config = dict(
    model='model that predicts nearness at each pixel',
    train_examples=48750,
    image_size=64,
    encoder_arch='convnext',
    encoder_isotropic=True,
    encoder_patch_size=[8, 8],
    encoder_layers=10,
    decoder_widths=[32, 32, 64, 128],
    decoder_blocks_per_level=2,
    eps=1e-10,
    steps=19500,
    batch_size=128,
    decay_fraction=0.3,
    weight_decay=0.3,
)
Rows from block 6 of the encoder of a small model that predicts nearness at each pixel, named by matrix and row number. Rows with one number within an expert belong to one neuron, the router's apart. Each number is 128 + 24 x the weight over its row's rms, rounded and kept within 0 to 255. All counts start at 0.
Before each expert's rows are labels from the 100 images, of 14976, where the router gives the expert most weight on average: "strongest on" is what is common among them. Only what is clearly more common there than usual is listed. The data: rendered scenes of toy objects such as cars, trees, mugs and chairs. In brackets: how many of the 100, against the usual share in percent.
# router: router (encoder.blocks.6.mlp.router.weight, 32x128), inputs 0-127
# gate: expert gate (encoder.blocks.6.mlp.gate, 32x64x128), inputs 0-127
# up: expert up (encoder.blocks.6.mlp.up, 32x64x128), inputs 0-127
# down: expert down (encoder.blocks.6.mlp.down, 32x128x64, transposed), outputs 0-127

# expert 3
strongest on: count: three (75 vs 32.9); green object (38 vs 15.6)
router.3 [150 134 154 108 129 138  65 160  96  76 138 136 125 141  98 143 130 132 113 134 134 111 119  86 125 152 113 121 166 173 160 102 144 113 133 130 104 131 109 144 136 119 144 107 120 162 116 139 101 109 179 127 113 112 133  90 130 128 126 146 156 174 158 123 126 125 147 136 147 144 104  99 122 105 159 132  95 131 159 135 147 140  95  71 112 119 155 155 131 118 140 160 130 118 126 140 162 152 201 105 133 102 167 126 149 151 110 134 145  77 126 119 113  56 109 119 138  94  97 165 125 112 156 121 142 149 135 141]
gate.3 [102 156  89 155 141 158 109 113 125 114 113 125 107 123 133 116  68 138  93 151 114 118 148 107 119 122 118 116 118  90 143 125 167 147 111 120 124 107 177 119  99 116 108  93 122 126 132 165 138 133 101 140 132 159 150  88 110 121 109 111 132 146 152 130  92 154 147 119 164 117  80  84 157 149 136 144  73 169 152 169  83 147 137 169 126 174 115 147 159 107 161 102  88 110 151 130 134 179 148 122 144 105 141 149 139 123 141 142 138 142 125 123 123 121 158 157 118 171 101 132 133  96 152 112 144 117 135 174]
up.3 [112 161  98 158 131 134 133 127 166 130 138 137 135  95 110 121 127 163 116 119 109 137  90  86  71  97 152 127 156  96 137 154 149 166 112  81 122  66 145 179 117 120 142 124 129 143 131 110 106  99 155 140  98 128  95  78 176  71  84 140 128 123 147 154 112 150 120 113 152  98 171 109 154 124 125 144 166 159 119 115 133 144 135 113 124 115  99 154 109 101 171 136 114 137 134 128 146 162  91 132 122 152 157 135 122 108 120 134 162 133 138 150 138 105 111 142 160 111 144 137 151  84 121 160 135 109 130 129]
down.3 [ 80  92 124 105 116 123 133 152 124 146 102 133 124 112 113 120 107 104 111 161 109 131 144 130 126 155 128 146 111  82 125 140 127 151 153 120 123 119 106 136 162 120 104 140  96 128 119 149  90 151 103 140  90 149 108  98 171  91 153 109 121 134 130 156 184 122 129 165 111 137 109 110 127 137 117 131 162 158  69 172 136 127 111 102 135 139 187 150  88 109  74 120 180 130 137 134 151 151 105 148 153 131 166 110  98  88 108 164 122 131 119 163 118 147 150 116  89 138 120 150  81 151 144 111 156 135 113 154]
gate.4 [115 135 204 108 143 126  85 156  89  63 132 132 124 159 117 149 143 138 121  92 137 113 139 106 101 144 130 127 146 150 164 125 148  95  89 128  95 120 133 153 119 118 175 113 150 132 131 111 114 112 144 130 130 138 136  92 127  90 125 119 141 177 161 120 167 114 146 143 140 144 121 126 122 122 130 133 123 130 122 163 138 101  92 110 118  97 168 143 152 110 150 163 123 157 129 148 203 154 171 111 110 123 137  95 156 163 137 123 122 109 129  98 121  76 115 137 115  96 125 142 124  81 166 125 155 140 121 131]
up.4 [103 135 151 132 137  96 137 134 118 111  85 111  99  96 129 136 164 135  95 136 106 126 114 160 131 108 173 120 145 175 118 139  76  83 127 152 106 154 140 174  93 120 123 125 110 143 192 107 101 124 140 105 166 180 110 111 123 109 125 134 117 145 109 165 101 152 135 115 123 167 180 120 134 100  78 135 150  94 140 133 167 117 121 156 123 110 148 136 103 131 135 160 129 133 113 133 131 106 112 145 116 159 103 124 155 154  91 142 142 121 110  86 134 116 115 145 172 133 159 102 177 117 110 107 127 112 128 165]
down.4 [134 117 137 103 139 153 120 155 154 121 130 147 119 178 116 106 103 160 130 119 138 152 146 158 162 129 131 129 113 116 187  98 118 124 113 146 119  71 117 102  55 138 109 127 133 151 126 138 156  89 138 140 121 134  98 151 127 117 127 110 118 141 106 165 105 172 118 130 111  95 124 119 131  99 162 125 134 128 115 121 114 138 101 128  68 118 132 116 106 133 137 160 137 109 168  86 145  74 122  93 103 138 142 189 115 129 108 122 131  91  92 146 118 121 141  94 112  53 154 149 127 130  96 128 152 114 125 127]
gate.5 [149 146 146 139 146 136 105 137 116  95 123 103 108 104 129 120 125 169  74 134 152 139 128 117 127 132 171 138 146 156 122 123 150 115 118 154 108 110 159 159 157 104 123 114 160 174 158  93 147 154 151 102  91 145  93 153 136 115  84 154 163 147 126 139 117 176 141 114 148  89 168 111 140 111 138  75  91  90 136 146 130 173 116 123 112 131  84 120  84 103 143 133 112  90 118 108 145 144 132  90 142 156 140 153 130 166  88 148 151  95 125  97 120 123 112 140 117 118  91 134 151 101  86 127 152 122 111 138]
up.5 [157 143 118 131 128 147 113 139 113 109 152 117 121  66 129 138 155 170  87 156 175 117 109 117 113 140 179 133 163 149 127 129 131 125 160 118 125 128 125 176 146  79 139 111 145 173 142 119 142 141 144  64  90 165  97 133 119 122 131 141 139 134 110 134 101 157 149  99 134 122 172 117 143 108 103 111 107 135 122 112 157 114 111 144  76 138 132 133  49  99 144 152 126  93 126  93 110 123 105  81 118 157 130 158 134 148 111 143 136 108 118 117 118 135 134 113 114 139 124 115 170 133  86 147 171 143 130 134]
down.5 [120 128 146 131  99 101 125 148 129 166 134 129 109 147  91 132  95 122  94 151 108 137 190  87 140 151 138 126 145 123 138 110 108 175 148  93 142 132 128 142 117 113 106 125 134 126 114 143 150  79  94 133 119 158  75 126 129 116 119 135  97 122 144 155 135 136 108 146 112 154 143 170  86 108 123 106 148 125  88 151 113 117 127 129  97 151 145 121 138 144 110 133 157  91 110 151 168 108 104 156 118 174  94 137 135 144 112 183 123 133  98 105 159 126 144 140 109  98 117 152 117 202 101 145 135 187 152 150]
gate.6 [187 141 125 110  96  75 121 149 125  90 101  88 169 143 150 124 107 118 132 110  95 120 139 108 143  92 125 142 137 104 120 125 134 129 111 126  97 139  89 176 119 111  86 107 176 140 162 144 106 136 152 135 145 124 132 105 142 104 191 151 106 122 113 121 160 137 111 115 146 187  95 147 123 127 104  71 115 122 123 142 161 148 124 101 147 111 159 115 132 149 132 124 129 147  95 122 167 120 173 135 162 149 173 159 133 123  96 134 128 103 132 150 137 117 125 127 117 106 129 172 105 122 116 122  95 123  82 144]
up.6 [135 136  99 151  89  46 124 136 147  91 110  86 144 163 137 117 122 123 146 112  83 143 128 112 164 102 103 161 149 116 132 141 127 154 107 127  98 119  76 140 141 120 103 107 149 119 162 128 106 136 163 130 128 106 110 116 148 106 161 133  98 106 105 162 164 157  96 126 138 201 113 126 157 138 116  77 147 114 108 126 129 125 128 123 155 115 127  96 133 136 113  97 138 120 120 119 168 107 162 160 136 173 148 157 135 132  97 144 131 138 142 109 144 149 138 149 150  83 142 159 144 143 131  94 128 127  84 121]
down.6 [144 136  97 118 127 130  97 123 149 154 142 151 125 132 100 137 101 157 136 120 144 175 171 143 159 179 155 162 118 126 149 138 160 141 153 162  86  75 131 120  91 151 151 167 132 100 145 148 103 114 136 130 144 105 134 103 140 126  97 105 121 141  93 126 136 118 138  98 149 147 123 106 161 100 117 177 125 102 134 138 144 136  89 136 160 100 107 119 132 107 146 122  69 193 103 122 100  99 186 136 112 123 120 144 133 103 168 113 150 113 115 106 155 135 155  97 129 151 103 138 116 115  90  94 127 118 116 108]

# expert 22
strongest on: count: three (69 vs 32.9); black object (38 vs 14.8); checkered object (34 vs 13.6); tree (27 vs 6.4)
router.22 [134 144 125 119 153 128 109 126 130  88  92 123 120 109 149 140 157 127 139 123  88 106 186 161 141 138 138  94 107 123 109 122  91 157 148 138 159  95 131  90 122 138 161 131  83 121 123 187 151 118 123 132 136 103 159  96 119 133 135 133 148 158 131 111  87 166 121 132 117 117 146 175 118 144  86 156  69  97 136 125  81 110 124 187  90 145 108 116 143 110 138 144 121 185 129 134 109 126 111 138 127 123 103 170 146 131 175  83 132 122 108 115 143 112 167 140 159 131 120 147 142 114 136 135  91 122 138 152]
gate.1 [155 143 145 184 100 158 127 131 136 135 152 166 154 119 122 144 146 159  61 107  89 171 138 125 108 145 134 132 138 129 129 117  86 147 182 128 118 143 103 113 117  48 120 111 110 142 120 124 127 117  88 145 134  91 130 113  89 115 180 106 140 124 110 127 127 113 123 161 112 177  86 147 116 104 133 114 129 118 165 144 139 108 144 135 120 154 124 139 137 130 101 130 126 171 117  81 117  84 119 117 148 126 104 123 132 147 164 114 136 116 130 170 131 146 139  96 110 134 147 128 129 161 101 117  74 130 129 169]
up.1 [160 135 136 175  97 152 130 135 142 145 140 157 159 105 143 142 134 152  66  99  86 150 144 115 125 145 147 120 134 133 126 122  93 155 164 138 117 138 108 110 122  68 131 121 108 135 126 134 130 132  89 144 131  85 126 100  99 110 175 114 144 135 104 138 132 119 114 157 120 169  93 161 119  93 131 105 111  99 164 143 131  98 148 140 113 143 109 147 131 140  95 138 107 171 115  80 106 105 104 122 153 130 110 141 112 140 165 108 121 103 108 181 156 129 147 104  98 166 166 130 120 147  99 107  77 110 120 171]
down.1 [155 124 151 133 141 126 176 162 132 135 136 145  80 145 153 101 185 139  96 108 129  99 163 139 100 159  95 150 138 145  99 159 120 173 118 122 109 109 106 175 204 125 112 159 189 177 130 146 100  90 124 141 121 134 123 144 168 144 127 132 140  99 135 117  84 111 146 119 136 136 108 103 122 113 146 134 155 136  85 125 162 163 129 132 144 143 119 151 100 152 125 158 144 111 132 145  86 115 120 128 118  86 113 111  80 131 132 127 139 131 135 133 127 113  84 117 109 139 132 111 156 126 132 134 113  93  95 145]
gate.2 [ 86 107 118 118 134 130 124 149 150 113 159  83 149 109 128 120 117 163 115 129 138 149 162 169 166 120 103  98 123 152 138 142 134 137 125 146 134 143  74 105 111 115 104 144 146 171  97 128 156 113 162 112 117 146 129 131 167 109 128 149 127 145 127 106 103  82 123 152 122 119 142  91 106  38 117 117  94 108 118 149 103 103 139 136 142  91 122 145  51 115 115 125 116  79 140 142 131 142 128 137 136  94 123 128 159 102 134 136 168 117 116 117 137 168 124 149 134 146 153 160 145 125 144 170 133 116  80 137]
up.2 [133 113 173 149 141 133 110 124  95 132  90 156 141 108 123 147 114 115 130 134 104 143 136 166 102  97 136 155 120  96 142 122 150 143 132 106 115 126 150 155 174 133 154 104 156  81 119 117  93 132  63 128 122  80  85 127 115 122 111 117  73 131 166 142 144 148 130 106 144  73 133 118 121 150 131 131 139 129 132 142 130 119 131 152 148 181 139 118 198 113 107 142 133 145 105 145 144  86 154 174 103 124  85 118 124 203 155 103 110 121 150 133 143 108 119 124 114 103 135 109 144 120 111 138 146 139 157 134]
down.2 [156 131 111  74 148 132 129 150 120 110 131 128 119  98 115 134 110 107 126 123 190 166 122 178 101 125 105 132  92 151 112 154  99  97 115 134 104  81 153 142 121 169 146 165 153 148 115 155 118 168 133 116  91 137 130 110 116 106 141 115 101 133  76 144 141 149 136 145 158 104 122 145 141 114 125 128 131 133 133 145 168 140 108  74 130 140 158 123 141 158 144 141 135 104 138 133 185 116 144  78 104 106 139 132  93  70 144 119 113 118  81 111 125 118 117 130 112 122 119 128  95 108 139 157 179 141  85 156]
gate.3 [133 138  78 112 112 161 121 154 143 119 122 128 160  84  87 130 160 150 125  95  90 125 126 131 120 105 139 134 140 124 165 180 141  98 125 145 157 117 133 114 137 133 175 113 198 123 104 131 105  55 109  76 103 125 152  91 139 123 119 123 153 123 106 149 149 110 105 142 176 100 138 162 111 136 131 116 124 139 146 155 150  76 164 128 107 138 169 104 132 120 158 130 115 139 134 155 110 152 153 123 127 118 126 140 119 126 137 106 108 116 108 143  92 150 173 127 154 126 142 150 107 113 149 178  97 126 107 136]
up.3 [135 111 173 132 141  99 136  98 112 142 137 137  92 164 170 130 105 100 135 162 161 137 133 133 135 148 120 116 118 134  98  74 104 165 129 109  94 131 123 131 132 120  79 145  63 141 156 141 155 201 139 178 145 125 112 163 117 134 137 138  99 134 151 102 110 138 156 115  82 159 123 102 151 121 127 130 135 122 115  93 102 182  86 123 146 117  91 154 128 143  92 116 136 108 114  96 138 102 105 131 127 132 132 108 139 126 117 147 146 140 149 125 163  99  96 134 104 133 116 111 147 142 102  75 163 119 140 118]
down.3 [139 144 135 115  92 132 140 102 134 107 104 140 106  68 153  95 178 175 118 102 106 167 156 136 128 163 105  93 104 166 108 122 141 152 109 105 121 111 150 130 110 151 138  58 112 151 139  81 125 115 101 166  93 157 120 189 162 142 133 102 128 140 113 109 131  94 139 122 128  94 111 135 130 146 169 143 156 134 166 107 113 136 167 125 148  98 128 132  96 124 187 136 127 131 113 135 132  97 113 171 132 108 144 106 134 142 119 114 115 167 134 121  99 123  92 150 140  97 139 144 145 117 117 129 124 135 101 126]
gate.4 [150 163 139 130 189 132 126 137 137 130 128 158 111 110 178 122 123 119 167 144  95  66 139 157 127 114 137 174 116 137  90 161 126  90  95 157 125 121 124 170 118 127  90 138 100 124 109 141 115 138  85 124 104  98 174 127  99 108 146 111 145 169 145 132 129 130 109 132 123 101 130 132 107 149  95 127  86 130 135  97 114 159 159 160  89 107 105  86 148 131 170 103 143  88 125 115 154 148 143 150 100 123 112 150  97  90 138 126 154 155 129 129  95 118 113 117 127 150 129 167 156 118 128 105 152 119 137 169]
up.4 [109 119  85 133 125 115 121 119 146 123 127  79 128 140  93  94 141 144 139 127  81 153 124 187 126 159 101 135 146 135 165  91 137 193 143  89 109 127 130 123 122 103 139 122 146 113 144 141 129 146 137 155 123 140 132 118 216 132 180 120 104 130 120 128 132 158 102 148 147 161 143 146 101 118 149 110 147  90 118 124 118  91  95 101 156 116 137 159  99 117 127 121 109 158 133  91 110  95 130 131 136  93 161 106 122 131  97 153 158  92 125 144 166 149 143 155 115  96 115 114 103 146 110 127 116 151 113 173]
down.4 [123 129 119 130 128 157 157 157  87 152 179  81 130 122  99 179 132 103 127 185 128 112 106  87 124 108  62 131 148 126  81 126 148 133 156 109 145  92 104 147 139 143 169 142 127 127 151 133 131 172 150  86 136 141 109 178 146 139 152 135 132 135 114 153 137  93 117  91 130 159 136 140 137 126 164  93 126 118 131 128 143 135 101 139 143 108 103  96 151 156 124 102  99 136 113 135  86 163 140 130 127 153 140 116 167  87 124 140 103 144 164 128  84 132 142  99 151 160 106 107 120 138 104 103 103 145 119 132]

# expert 19
strongest on: count: one (65 vs 33.3)
router.19 [105 162 154 110  60  93 103 114 142 120 151 115 112 158 139  97 172 145 137 104 112 130  94 134 119 106 116 123 155 126  96 109 144 165 104 139 134 148 119 105 169 137 124 136 157 162 123 128 125 138 165 134  89 123 168 122 142 140 142 183 101 164 130 149 134 168 145 145 169 162 130  89 104 125 126 112 139 117 131 136 149 133 132  95 142 135 154 131 130 115 125  92 152 164  83 134 144  98 124 142 121  94 100 142 166 124  80 130 128 109 154 145 152 155  73 155  98 107 107 114 127 151 127 114 100  90 114  86]
gate.3 [166 157  82 132 155 105  66 135 159  95 148 143  93 130 114 130 147  95  88 123  96 136 122  93 142 145 152 165 118  88 145 120 125 126 123 134 163 146 119 115  92 112 119 160 125 134 141  98 125 108 112 110 126 108 145 103  57 137 172 146 127 132 132 144 105 122 112 156 120 111 128 155 160 138 136 152 141 109 175 141 130 148 130 141 132 178 184  81 158 157 111  96 101 133  92 100 102 105 137 116 175 152 153 154 129 149 136 112  92 119 119 125 142 112 136 120 126 134 126 124 130 132  79 147 137 143  94 124]
up.3 [109  87 161 155 106 150 175 115  90 139 117 101 165 151 122 123 101 160 146 110 158 122 143 169 105 107 108 100 130 172 107 132 105 109 143 138 112 112 153 136 148 140 137 101 142 120 145 153 120 153 169 138 155 137 110 149 194 134  85  96 137 107 111  92 150 112 121 103 130 159 123  87 117  96 122 124 115 124  74 112 116 110 131 149 119  92  71 159 115 100 154 176 164 136 156 160 136 131 107 127  94  98 104 105 139 101 130 147 149 132 139 112 127 154 120 142 133 120 140 141 132 115 179 110 124 122 167 129]
down.3 [103  96 137 124 123 149 165 155 116  97  61 129 117 162 179 154 139 113 121 117 166 112 152 136 125 166 104 136 126 116 135 175 109 119  81 121 117 115 154 119 116 138 151 175 121 153 126 122 116 118 165 127 139 151 151 122 126  58 136 134 108  88 167 105 151 134 144 116  81 147  93 129  90 125 163 123 133 116 125 155 140 124 145 152 120 138 157 149 105 149 113 112 127 125 132 145 124 132 159 159 147 111 142  93 157 106 119  94 113 156 134  94 130 106 111 132  85 110 110 133 135 150  83 149  70 139 132 165]
gate.4 [140 146 171 121 115 102 156 150 126 131  97 147 100 117 103 146 128 134 144 124 136 106 137 114 132  99 118 156 123 103 105 136 136 151 128 134 187 118 123 121 146 181 140 104  64 154 128 137 151 137 110 146 112 155 132 100 164 141 181 127  95 130 158 132 154 163 113 113 150 150 133 121 170 101 126 174 133 143 108 119 128 140 141 137 119 109 132 135 126 124 107  77 116 109 103 144 167 113 134 178 151 154 146 101 146 135 152  86 140 122 141 133 144 173 106 131  83 108 125  49 124  96 167  97 106 125 130 108]
up.4 [116 112  87 137 140 157  96 108 127 126 158 105 157 141 157 107 131 121 108 134 121 147 120 140 126 155 133  99 135 153 143 121 124 105 131 117  69 145 133 136 112  76 117 147 193 104 132 118 103 120 146 114 148  96 122 158  94 116  74 125 161 127 103 117 106  86 137 154 107 110 116 128  85 152 129  88 126 115 148 128 125 114 107 122 136 148 130 112 134 132 150 179 139 145 153 111  92 144 125  89 107  97 109 160 110 121 106 174 116 136 117 128 113  89 147 123 179 148 129 209 137 159  89 157 145 128 123 150]
down.4 [110 102 110 116  93  91 144 151 172  87  91 131  59  97 156 126 159 142 152 114 144 124 195 131 127 197 154 132 130 132 140 121 120 166 128 150 111 141 126 124 139 129 146 104 142 139 101 119  92 114 136 146  88 149 162 136  88 122 121 151 103 128 113 128 170 144 115 150 102 148  95 133 147 120 104 137 110  84 147 129 138  98 130 155 121 128 125 179 207 138 132 123 120 144 138 157 137 118 144 133 159 140 140 128 134 102 153 113 132 144 163 108 127 146 129 150 152 146 165 153 115 117  88 147 116 131 110 120]
gate.5 [100 173 131 112 133 127 112 143 103  70 129 117 164 116 144 139 141 174 109 136 127 151 124 156  76 114 103 137 118 106 104 109 169 161 101 142 132 116 113  97 163 105 151 155 146 162 101  54 116 164 151 138 110  96 132 147 134 121 101 152 127  88 142 153 132 168 155 169 134 140 156 112  96  85 154 103  97 114 179 121 122 145 137 100 161 157 162 133 155 125  97 113 139 125  90  91 148 130 116 113 118 128 172 148 120 123 110 104 110 127 136 135 110 110 112 119 142 104 120 133 123 124 150 138 147 125 125  83]
up.5 [107 161 108 113 127 156 100 151 134  98 139 145 147 152 147 155 156 193  89 110  95 111  96 158  95  96 157 113 127  81 156 103 140 128  90 146 131 135 124 136 129 112 102 152 106 126 145  93 106 110 179 133  96 127 119 134 148 122 122 170 109  99 144 106  99 192 133 173 135 147 171 120 114  92 101 119 130 140 137 135 149 143 164  81 116 161 139 136 181 124  96 118 138 161 127 109 104 134 125 107 135  95 138 139 112  81 121 140 131 147 148 125 121 115  96 120  95 132 148 136  98  99 145 134 159 122 146 130]
down.5 [129 157 112 144 110  71 122 163 137 129 140 127 179 106  77 137 102 126  93 123 129 141 141  84 120 103 149 116 164 146 136 122 104 150 141  99 154 106 133 116 167 120 147 106 148 165 119 156 185 139 131 138 134 107 123 159 177 128 147  95 133 134 150 164 124 140 140 104 165 138 138 103 122 100 134 183  86 132 126 127 164 163 138 153 186 130 137  92  90 103 116 122 116 104 118 110 100 143 165  86 147 119 134 139 118  98 152 112 136 130 146 135 107 132 119 136  70 173 131 121 132 117 102 151 142 138 115 120]
gate.6 [130 133 138  95  78  63 134 117 152 107 132 133 140 130 148 145 140 132 113 111 110  92 101 106 130 146 115 128 139 125 122 105 108 157 134 143 122 159  95 131 131 100 149 156 157 143 131 141  93 119 127 140 155 144 158  64 149 139 102 147 113 203 128 101 159 155 105 108 155 134 155 136 141 128 115 128 120 154 107 127 143 163 132 140 141 141 125 126 125 128 111 125 132 226  93 123 109 115 160 135 120 113 140 123 156 149 131 133 117  95 124 183 159 110  80 131 107 116 137 105 124 137  93  88 106 100 105 150]
up.6 [145 112 139 138 115 134 151 184 114 136 131 121 133 144 125  83 135 130 132 132 152 137 126 132 101 125 105 146 135 183 179 118 157 132 101 119 128 146 140 121 124 206 114 135 142 119 104 111 129 162 107 128  93 155 105  95 126 132 107 138 113  98 137 154 153 149 143 123  95 112 131 138 180  96 153 168 162 109 102 145 124 124 138 100 143 129  87 139 107  77 108 163 127 140 133 120 132 152 112 111 176 124 115  98 130 117 158  77 103 109 124 132 125 156 132 109 114 124 158  78 102  79  96 127  80 119 167 124]
down.6 [146 143 145 142 151 124 108 105 135 167 107 128 139 115 145 109 130  97 125 153 118 137  94 134 102 138  60 128 127 120  89 111 140  85 130 127 159 101 146 174 168  99 159 139  82 127 132 156 143 130 133 150 148 106 135 120 151 122 153 134 116 100 142 113 127 142 145 135 154 131 147  97  83 138  94 144 111 105 103 177 114  90 107 131 168 111 156 124 128 104 134 120 144 129 141 150 106 134 104 141 154  92 105 106 121 111 174  93 160 172  75 135 150  75 121 133 111 106 137  74 166 101 100 124 114 106 114 121]

# expert 24
strongest on: orange object (35 vs 15.4)
router.24 [112 133 144 176 111 118 111 118 107 117 130 120 160 147 142  72  90 143 130 144 118 117 158 141  88 127 129 133  95 147 139 119 125 100 140 137 109 125  82 146  98 155 139 131 138  87 150 139 134 135 127 131 112 112 140  99 192 136  79  84 109  79 130 112 122 149 129  66 115 102 101 168 109 131 125 116 167 141 133 127 149 127 121 130 109 153 172 133 126 114 133 178 160 157  94 105 131 133 114 134 105 115 136 109 100 136 121 179 125 128 140 119 139 136 117 116 183 107 154 127 116 143 168 142 112 178 180 116]
gate.0 [166 124 117 109 115 103 131 106  81 136 134 152 152 113 126 151 123 156 133 135 146 134 131 137 131 120 141 106 137 114 162 145 187 136 110 101 116 135  96 114 122  88 111 133 113 128 130 165 126 124 148 163 113  67 106 109  83 104  81 116 124 130 163 134 181 127 127 143 170 162 149 102 144 105  92 148 111 111 179 118 121 142 112 137 169 135 157 127 183 167 157 182 113 130 139 146 116 153 124 113 100  98 110 149 141 161 139 127 126 123 124 134  93 125 180 101  88 123 109  81 116 150 134 112 114 140 131 136]
up.0 [ 92 132 136 141 142 158 119 137 170 117 139 101  98 125 137 123 130  84 112 132 121 100 116 134 129 124 108 139 117 142  81 131  93 124 159 142 118 110 172 127 142 160 165 130 137 137 128  72 120 123 118  97 166 156 151 141 157 144 179 151 144 136 104  98  76 132 139 114 104 114 133 128 122 156 156 101 132 136 100 158 136 123 150 114 106 118  80 105  79  98 107  65 142 126 122 105 134 103 138 143 160 158 138 110 139  92 113 117 148 130 136 103 171 105  94 167 170 148 128 188 146  96 124 143 146 112 117 146]
down.0 [193 100 117 127 134 152 177 111 120 116 112 123 154 115 124 141 139 121 137 142 150 113 151 122 103 128 145 112 134 164 139 120  95 125 116 156  80 161 149 130 140 109 148 158 123 144 135  91 138 133 102 152  97 148 137 130 118 134 155  89 162  97 192 137 158 145 128 140 103  84  87 130 112  59 153  81 131 112 130 149 133 132 131 116 113 154 159 198 151 112 111 123 120  88 146 124 128 131 119 154 137 147 183  94 129 114 104 153 125 154 156  88 140 123 141 132 141 122 113 127 127 107 130 162 111  93 118 150]
gate.1 [ 76 108 153 198 118 185  99 121  87 124 148 109 133 126 131 108 114 124 138 132 121 135 132 153 126 105 105 142 124 154 159 148  87  91 124 128 161 116  78 137  69 149 156 137 120  87 103 142 116 136 127 130 125 134  98 105 159 113 112 105 119 126 121 124 111 101  81 102  96 121  94 118 137 108 170 157 159 125 145 154 145 121 123 139 106 167 152 141 116 149 143 128 155  99 131 115 131 125 125 151 129 102 102  89  90 139 156 169 142 128 120 117 115 122  94 151 151 147 173 137 139 158 124 107 133 173 159 165]
up.1 [155 133 124  70 156 109 133 128 123 144 119  93 102 167  70 123 120 112 160  81 142 168 151 128 155  80 137 144 114  99 140 142 137 105 130 146 142 138 146 162 122 138 128 112 160 150  91 123  94 156 128 139 138 162 108  89 110 143 134 151  66 127 139 131 107 105 171 102 130 119 125 148  88 137 133 126 124 105 142 130 113 130 137 117 183  99 114 118 107 146 159 141  74 128 149 110 154  95 140 124 149 139 134 111 142 180 158 114 113 108  87  86 164 108 144 137 143 101 156 135 131 120 171 101 128 117 130 143]
down.1 [112 129 101 136 156 127  92 129 142 142 171  97 135  81 140 113 150 147 149 122 121 158 142 129 110 150 113 157  93 169  98 125 140  90 171 120 135 156 127 145 105 147 111 126  59 124 109 111 115 172 122 118 145 151 151 137  84 149 133 129  75 119 101  95  99 133  74 153 156  81 112  67 140 137 121 134 117 117 138  84 118 119 129 126 119 126 135 146 156 139 115 134 113 139 104 169 153 161 117 121  99 130 141 145  93 161 106 122 105 138 131  98 149 137  90 167 130 147  94 124 150 112 179 119 142 131 135 138]
gate.2 [127 120  61 117 157  92 130  89  94 132 149 120 130 151 127 139 155 135 120  70 159 138 119 121 149 120 130  50 130 135 186 121 120 102 111  73 160 116 108 112 117 121 143 176 128 117 102  86 114 140 140 113  97 131  90 106 126 172 131 133 127 143 140 145 139 133 119 131 150 117 133 184 129 147 184 144 133 106 144 152  79 130 116 101 135 144 130 135 158 116 165 177 157 131 147 113 135 102 124 128 113 104  99 130 138 148 150 117 104 138 130 130 120  84 116 140 110 113 123 149 104 168 104  98 135 123 124 119]
up.2 [130 133 191 139  84 157 127 167 161 123 113 140 118 110 123 126 106 123 135 181 102 117 123 132 112 144 119 209 123 131  75 129 124 147 146 181 105 142 158 144 136 138 117  96 116 145 149 165 143  99 128 144 160 132 170 150 128  93 125 134 134 116 123 109 110 119 155 118 111 141 119  70 136 110  74 117 122 153 124 113 178 123 134 139 118 115 127 123  96 130  91  75 106 124 122 127 104 161 146 125 135 157 155 128 118 110  92 143 144 122 123 113 141 183 135 102 139 141 121  99 157  90 155 160 125 132 136 144]
down.2 [ 84 148 134 133 155 116 106 121 137 134 132 162 171 133 133 124 145 127 105 115 123 122 172 116 113 130 147 145 101 108 136 159 127 142 142 169 119 156 118 155 121  58 190 102 162 144 154 176 107  74 130 137 116 153 106 144 138 101 103 104 164 113 164 127 112 102 145 189 156 130 113 141  91 101 147  83 122 138 114 135 131 111 128 132 139  87 127 156 103 116 152 128 138  99 128  96 114 101 141 138 142 120 140 113 137 125 132  58  96 108 155 103 106  87 155 138 133 133 150 122 148 117 115 110  91 114 137 138]
gate.3 [ 91 115 125 124 124 132  79 146  77 101 161  79 158 149 143 123  85 173 108 141 168  97 135 160 117 102 168 133 115 113 109 160 138  98 127 138 121  85  92 146 125 174  86 106 129 104 136  89 184 133 142 126  97  99 164 163 147 103 116 120 124 108 139 130 120 160 144 111 142 104 111 128 132 138 109  99 140 165 106 147 120 146 160 133 126 120 159 131  83 136 137 104 159  90 155 135 125 143 134 153 151  97 166 115 135 162 135 129 164 132  90 120 112 156 106 137 148 160 124 129 144 125 138 128 126 146 135  88]
up.3 [ 82 124 127 103 166 143 118 148 102 118 152 119 157 173 172 122  95 140 137  99 170  81 140 134 149 133 179 134 119 129 136 157 119 137 127 129 119 113 162 135 114 174 122 128 118 101 148 128 172 128 143 112 120  74 138 148 117  98 117 102 131  81 137 118 103 133 143 115 132 110 125 110 134 144 129  98 111 154 107 150 150  96 146 104  83 113 148 152 130 160 152 118 127  92 162 139 102 135 154 151 142  83 176  93 136 155 148 113 114 126  88  89 139 161  87 127 137 150 133 116 157 137  83  89 108 125 130  93]
down.3 [151 117 123 138 117 103 155 117 129 106 120 153 164 154 106 135 107  98 145 142 160 157 114 178  90 159 107 116 144 166 143 114 127 114 109 176 120 147 161 136 168 137 110 168 109 100 194 101 129 127  95 171  97 111 118  94 123 120 136 162  89 132 141 144 123 157 107 150 101 114 124 128 107 118 101 128 119 102 117 121 130  65 146 144 128 169 163  96 119  83 118 155 174 144 118 140 163 135 142 153 170 126 143 120  89 136 119 113 165 161  92 127 134 104 142 105 130 129 138 123 116 138 128 168 140 119 150 109]